config.yaml
dataset: "drawn human figures in many poses"
method: "simmim"
mask_ratio: 0.5
norm: "rmsnorm"
norm_position: "pre"
parallel_block: false
inner_norm: true
residual_init: "zero_last"
optimizer: "normuon"
orthogonalizer: "newton_schulz_5"
adamw_lr_other_params: 0.0011
Rows from block 9, named by matrix and row number. Rows with one number belong to one neuron. Each number is 50 + 10 x the weight over its row's rms, rounded and kept within 0 to 99. All counts start at 0. After the name is the row's rms in percent of the matrix's.
# fc1: MLP up (model.blocks.9.mlp.fc1.weight, 768x192), inputs 0-95
# fc2: MLP down (model.blocks.9.mlp.fc2.weight, 192x768, transposed), outputs 0-95
fc1.539 086:55 55 57 51 68 66 45 44 45 47 43 50 45 69 46 45 69 52 62 38 41 46 60 36 43 31 64 48 60 36 37 41 34 42 58 30 53 63 51 61 42 71 51 32 45 58 60 55 48 63 50 60 63 51 58 44 45 36 64 21 43 45 55 52 43 51 48 45 61 23 66 44 66 50 63 53 48 62 49 45 62 38 59 39 47 54 51 59 53 52 34 54 58 53 43 56
fc2.539 091:49 59 54 43 59 54 46 50 52 34 52 56 46 50 61 66 44 47 37 48 59 24 56 56 37 59 41 70 54 58 56 54 61 53 46 43 48 56 28 56 33 53 46 36 42 56 43 58 46 56 55 38 46 44 43 54 65 37 66 41 54 55 47 36 56 40 48 58 70 50 62 37 50 57 55 49 46 44 60 61 46 40 47 44 62 44 43 58 43 56 55 51 43 53 58 38
fc1.540 096:58 62 50 44 41 56 38 40 43 44 54 47 61 49 49 44 53 47 50 49 57 45 65 69 53 31 67 50 60 35 49 77 38 48 53 61 59 48 59 72 44 45 33 77 52 45 54 25 38 56 50 54 47 52 39 62 57 56 43 54 62 31 64 58 45 62 39 40 47 64 58 55 63 42 52 49 48 39 34 59 44 57 47 56 56 54 52 55 72 26 48 63 51 48 53 46
fc2.540 083:24 47 60 61 67 41 41 64 35 61 44 62 49 49 58 36 37 53 60 61 43 39 38 54 58 58 53 50 43 66 51 44 57 53 49 32 42 37 41 43 47 57 52 24 44 50 33 57 52 40 53 50 46 55 55 54 57 65 45 52 32 58 58 48 51 41 56 57 35 50 60 39 49 68 47 59 35 58 48 43 55 47 57 65 47 38 43 41 50 57 40 57 50 44 60 60
fc1.541 111:71 52 56 35 68 48 64 32 57 67 72 51 57 32 65 50 37 43 53 50 29 35 38 50 66 47 47 43 43 47 38 48 55 52 42 52 50 55 31 45 35 48 51 49 50 48 71 57 39 58 65 35 43 51 40 46 54 52 40 61 61 33 44 44 59 42 61 59 47 45 34 48 52 37 37 72 48 49 53 41 70 32 41 40 43 61 45 64 42 31 58 46 48 75 29 47
fc2.541 136:27 39 48 68 36 52 51 64 54 35 51 59 49 59 39 46 62 51 42 56 69 59 65 46 27 58 51 57 50 52 65 51 45 39 67 46 48 53 56 53 54 52 37 54 53 57 19 41 65 49 37 67 59 57 55 44 59 46 56 38 34 66 62 47 53 38 42 47 56 63 60 56 48 56 67 36 58 48 47 54 35 62 65 44 59 41 54 37 66 66 45 43 45 30 58 53
fc1.542 114:60 55 50 59 35 59 52 66 56 21 46 55 39 49 38 42 64 40 51 53 54 43 45 48 40 55 43 53 43 48 49 63 50 58 42 63 45 66 29 56 49 57 52 56 49 63 49 48 57 40 67 60 40 29 42 59 56 43 53 43 44 41 50 44 62 54 43 59 55 52 52 39 64 59 64 74 36 34 59 47 36 38 49 60 46 64 62 67 61 59 40 49 39 42 54 52
fc2.542 102:50 53 60 50 35 48 40 37 33 57 43 49 62 36 49 66 39 44 47 57 56 65 51 48 41 48 57 53 32 48 53 36 58 56 48 63 43 54 59 44 45 25 37 38 46 48 43 50 48 54 38 52 66 52 64 49 43 46 41 27 61 61 53 43 42 46 58 63 57 60 49 68 49 45 57 37 53 45 47 53 58 46 55 36 69 76 57 37 47 54 53 50 58 54 47 43
fc1.543 104:44 52 48 41 40 44 48 64 36 42 33 40 51 48 39 43 62 45 53 42 48 72 52 51 46 47 56 65 54 42 61 64 39 26 59 51 56 59 39 48 43 45 47 29 43 54 47 41 38 51 44 55 52 58 63 58 51 60 58 57 68 51 51 57 57 47 55 47 39 45 53 62 42 49 55 52 51 58 62 57 36 38 43 49 37 40 58 41 54 71 64 57 53 38 50 57
fc2.543 076:46 51 62 50 52 33 49 52 44 63 51 62 40 47 40 50 62 37 44 58 55 45 38 53 66 54 28 50 42 51 47 53 25 41 45 50 63 28 45 62 62 47 43 36 44 63 48 54 55 43 51 45 57 45 46 43 38 33 48 43 51 59 51 52 53 61 39 54 39 67 54 49 58 46 45 78 37 58 53 47 55 51 40 55 58 46 38 72 49 41 46 64 62 68 54 49
fc1.544 102:48 60 47 40 46 37 62 50 63 46 39 49 47 48 38 47 51 45 46 52 55 62 64 56 65 74 66 42 46 60 41 60 55 74 56 55 55 60 51 49 65 38 31 34 52 51 50 36 59 38 50 54 66 54 25 49 53 50 54 18 52 53 41 58 46 53 44 48 62 49 63 52 50 46 48 35 61 51 36 68 53 65 30 62 45 44 41 55 42 63 42 52 41 32 58 58
fc2.544 059:22 49 56 44 53 60 46 56 51 48 45 43 41 63 52 61 54 42 49 57 52 50 37 50 48 37 71 45 51 49 58 49 54 66 38 46 43 54 55 38 66 49 43 60 50 52 42 33 61 61 51 46 43 63 48 48 43 54 35 57 64 66 34 56 69 54 36 50 52 41 52 35 43 51 68 66 57 37 47 40 45 46 53 50 49 56 54 43 42 62 34 42 55 50 50 35
fc1.545 106:57 48 60 50 65 57 40 45 42 41 48 58 43 60 54 56 68 41 63 46 60 41 50 27 52 64 34 46 77 27 83 71 47 32 51 53 58 50 68 49 65 55 54 49 71 32 52 48 49 61 54 42 50 29 41 41 37 53 55 54 67 41 36 41 64 37 65 39 34 64 50 48 61 58 43 30 58 53 60 38 43 55 51 44 40 49 44 44 47 50 43 52 50 58 50 60
fc2.545 090:41 65 50 52 37 52 72 62 62 64 58 34 62 46 49 61 33 54 40 53 30 40 52 78 46 42 58 56 39 68 40 44 61 59 57 45 33 49 35 65 39 62 61 47 38 59 41 61 51 44 56 52 53 49 65 60 70 49 40 61 45 57 50 59 35 71 53 57 68 33 44 56 45 48 54 53 32 68 40 61 49 41 44 66 49 62 51 44 48 53 45 61 68 38 40 66